Weights of a small image VAE.
Model: 6.04M parameters, encoder arch resnet_bottleneck, encoder norm groupnorm, encoder depths [4, 4, 4], decoder activation silu.
Training: normuon at rate 0.0048, batches of 128.
Data: 195000 training examples, 6.4 epochs.
Rows from block 8 of the encoder of a small image VAE, named by matrix and row number. Rows with one number belong to one channel. Each number is 500 + 40 x the weight over its row's rms, rounded and kept within 0 to 999. All counts start at 0. Numbers have three digits each.
After each channel's rows are labels from the 100 images, of 14976, where the channel reaches its highest value: "place" is the part of the image that holds the peak. Only what is clearly more common there than usual is listed. The data: rendered scenes of toy objects such as cars, trees, mugs and chairs.
# convs1: 3x3 conv, stride 2 (encoder.blocks.8.convs.1.weight, 192x192x3x3, each kernel summed), inputs 0-63
# convs2: expand pointwise conv (encoder.blocks.8.convs.2.weight, 784x192x1x1, transposed), outputs 0-71

convs1.131:483488543524564544528484511539441549495535497469454605503498541610543486500563523465570497476537444560484469551492508559448535524494553521506505531476474530469495573464489556520575502497505496
convs2.131:493561528443548480566606505462504500514612557491469499470524488517431463468579517501577460591472459438469433511549495485517467512451493480490484646479508645459487504452478519474468501491563470521524492455511477513507
place: middle right; middle left

convs1.19:536509499486531515498522572414497456516506548523484516533546528462497503506451550512532533556470549438448522519485486455551514492470502511537527507506519431531488387504487495431598451499385516
convs2.19:492500522514514555540621439491525498480522418465522505488479493504530522524581502529542545466455486495533506509473472502598521502526530538500539736502472512544493533504395518558565479508475494449467526535480535527522
place: top right; top centre

convs1.79:478471516501516532495490404464506471425544472500524523464460539507499504508458538485588493416442493549540532530503367483373430497468499339460499467502479519529524526533496467466580467505500465
convs2.79:513509468510467481504551547509490470499499530480470483466552518549397461477498489503581473550484515538470469429531505512482460540488488470497487511533468474488548494490488484466534474484503513581550508467527478500501
place: bottom right

convs1.45:445492504508499492486546519540483484450498521453505519438460513526499481578493540402528524515500467516571502492484475503522433445549505464479451517494429554537479497499491426531372487425456437
convs2.45:559498486513526495598598568504529519470489610611492698524414541489480508489529584495498499521537508444504472501539500501476533435487548492458498615521423557496540462505499517485503525505469455482466534486484494519498
place: middle left

convs1.145:512492482501535481401460462489526457517481590488508526440531491514495519452518590419511425391520515499447480476485530484495454463528570576469496533455505485456477476529505536489451488432432529
convs2.145:541558451518441563514482506527547489519476441502529527505541511563584461530499475509496541504462530512530548519453476471568518518535600547538545489490533483544478517491526475537544491498475547531532524533479538611532
place: middle left

convs1.9:532459492466518460502509405508501587512471471493534445482501461484534452551487549456506477473512491516456479536416500524406463406494467413449518507522503460447511502524478452481507482458428499
convs2.9:473505513469533551538560545497523502531520577454506530534503482588395520511503482498617518547524540467510548432473443484531417582527473535496534556503449521507484522467460520543491487484485480470540533519553511584503
place: middle left; middle right

convs1.136:526529513487485506519478507478473518502495529502479496471522508480539478497564481448458448528533493496576466473557519532485484477498494489482459484490511469476449423462581478497520443480398495
convs2.136:474511505489515508487511494497474501498507539526484519521372479471515459491510502481512490560537521521474556567535521491506517594472506492482495550520485539473478511559458452480463523493500453567431533477486497548480
place: top right

convs1.22:535454552498410420500488445411514537517395540479531471510518435550541457502520502469484516482475517465418546475469567560481473481489534509446539580474527470498503484511521481510500438495435453
convs2.22:533489451413441528501543545472502477463492490497518547504528419456446562511491509519493498469545495527504462538517494513438477564509523519473530530474536449512468508497499487509457492528487516550448457510565493540532
place: top left; middle left

convs1.23:505475574458510486555463425440475497465508538470472516465519512478472523520508465485503505513434481454451508434440612473539526455509539516453449524510493478511466548498451519567494481449504572
convs2.23:491476498599529556538569499459487500502518523532508554533555566518457493529513438527456509484531497547521497499468567514530390526518506510555509547543470595554561516464480497506539554519490540686483522537497525618526
place: middle right

convs1.67:394471545468503418544431389533505501497533485424532527504525492493544542432515526506462469532447500510583535481481497490435453510511496474505548519426492515448491521511464373520473534492513525
convs2.67:499554500517536474567497459484508503477425412365502493487405489543614553490465476485459485501480510423493619522539549457479545499495510502511489481465539488493462503525521505504456535475480441506503497492461483549512
place: bottom centre

convs1.150:532415535518427527514529499459466506530504486504545513442489589500499436480504504534447466422446546560489490536543473495518411480464499461471528474594499516536540544466479519450589464500488470
convs2.150:470437518462505502498476508413492549496521556557519459519567460503539493522519494525524535462498526406526509560420473502522502534527494528506524485515527490541478546497468486527467492499495512518448477521492535520531
place: bottom right

convs1.59:495424450550496536459505442587517445437488441495495468502491541482447468551553449533500472425478511543531543458537530508500525465434462503516494423441461466480520498496518472427519434498556528
convs2.59:505486518530481517574605480529496511504498546408502490550511491542530505517515514512573518464546543534505535525497491482557536469513492519468530569520475480493494521533471495526543488547488473507525524505521511494486
place: bottom centre

convs1.47:516535482464476443549544482504483459515494522499486491477498460450497516511522460530456537549449474481539530551482564534565489463566567461474499479459444468470488512496445443454517432503478520
convs2.47:528485515485549524636537533492512480505446552509478529502574502501490457489539437485555477573414492455498498479560469506495521435487586506535483564520509485477485499496497533487591541484475562508513504485479483491517
place: bottom left

convs1.34:478528460546435501471534493566528513553523472509483532473540511460469509582501468464448640549512490454481505553432524578520521514545470504492449615490476525481507465489534517480431475495514498
convs2.34:495524477457482531456525589452532553502545516533490524535538517544426594522536539483514505513500489468496540520523499535517465588518549515484514526506489444518485520506540525529446518496507478543507469515505508505543
place: middle left; middle right

convs1.170:492482460517518463457466447531465531526467489544534463533470514467427534526449469536486503468487454516493524542485464510506515529508481463561426527414500477465530522481578465442508443475560553
convs2.170:510500559502473544539414530565489497491478527481537466511444551465477496541514549519497535510531538554529497498584493467511554461532488536495507484506500511533462510521545487540502539510501519522504511529546529527504
place: bottom left; bottom right

convs1.30:505545457465488521438449514422504502496459536480493508448543476556498486532543541509470492439487511460484527442507455499470507440493481486467512534488489482497494461538485469548470460498426507
convs2.30:459468540514504467486662579510504534502525543473447499453539452534508449469558480436557444509504499472453474473550550500509535464451446473519461535489512560462461459494482570459566472478522503480518498449515450488494
place: top right

convs1.96:514509474488458532420545488493498532508467492496464483529482410492535438428453453451502533513503543518427482467513561536526493455496504507552486556471463474465454529436604480553550497475457515
convs2.96:556443580521452465499426448505476481524465562564472563484405481512435657478466483464522471505510550429475507471556421530456478569473523479485478455505456530497542474545553486469605492463535452629509488476519491476529
place: top left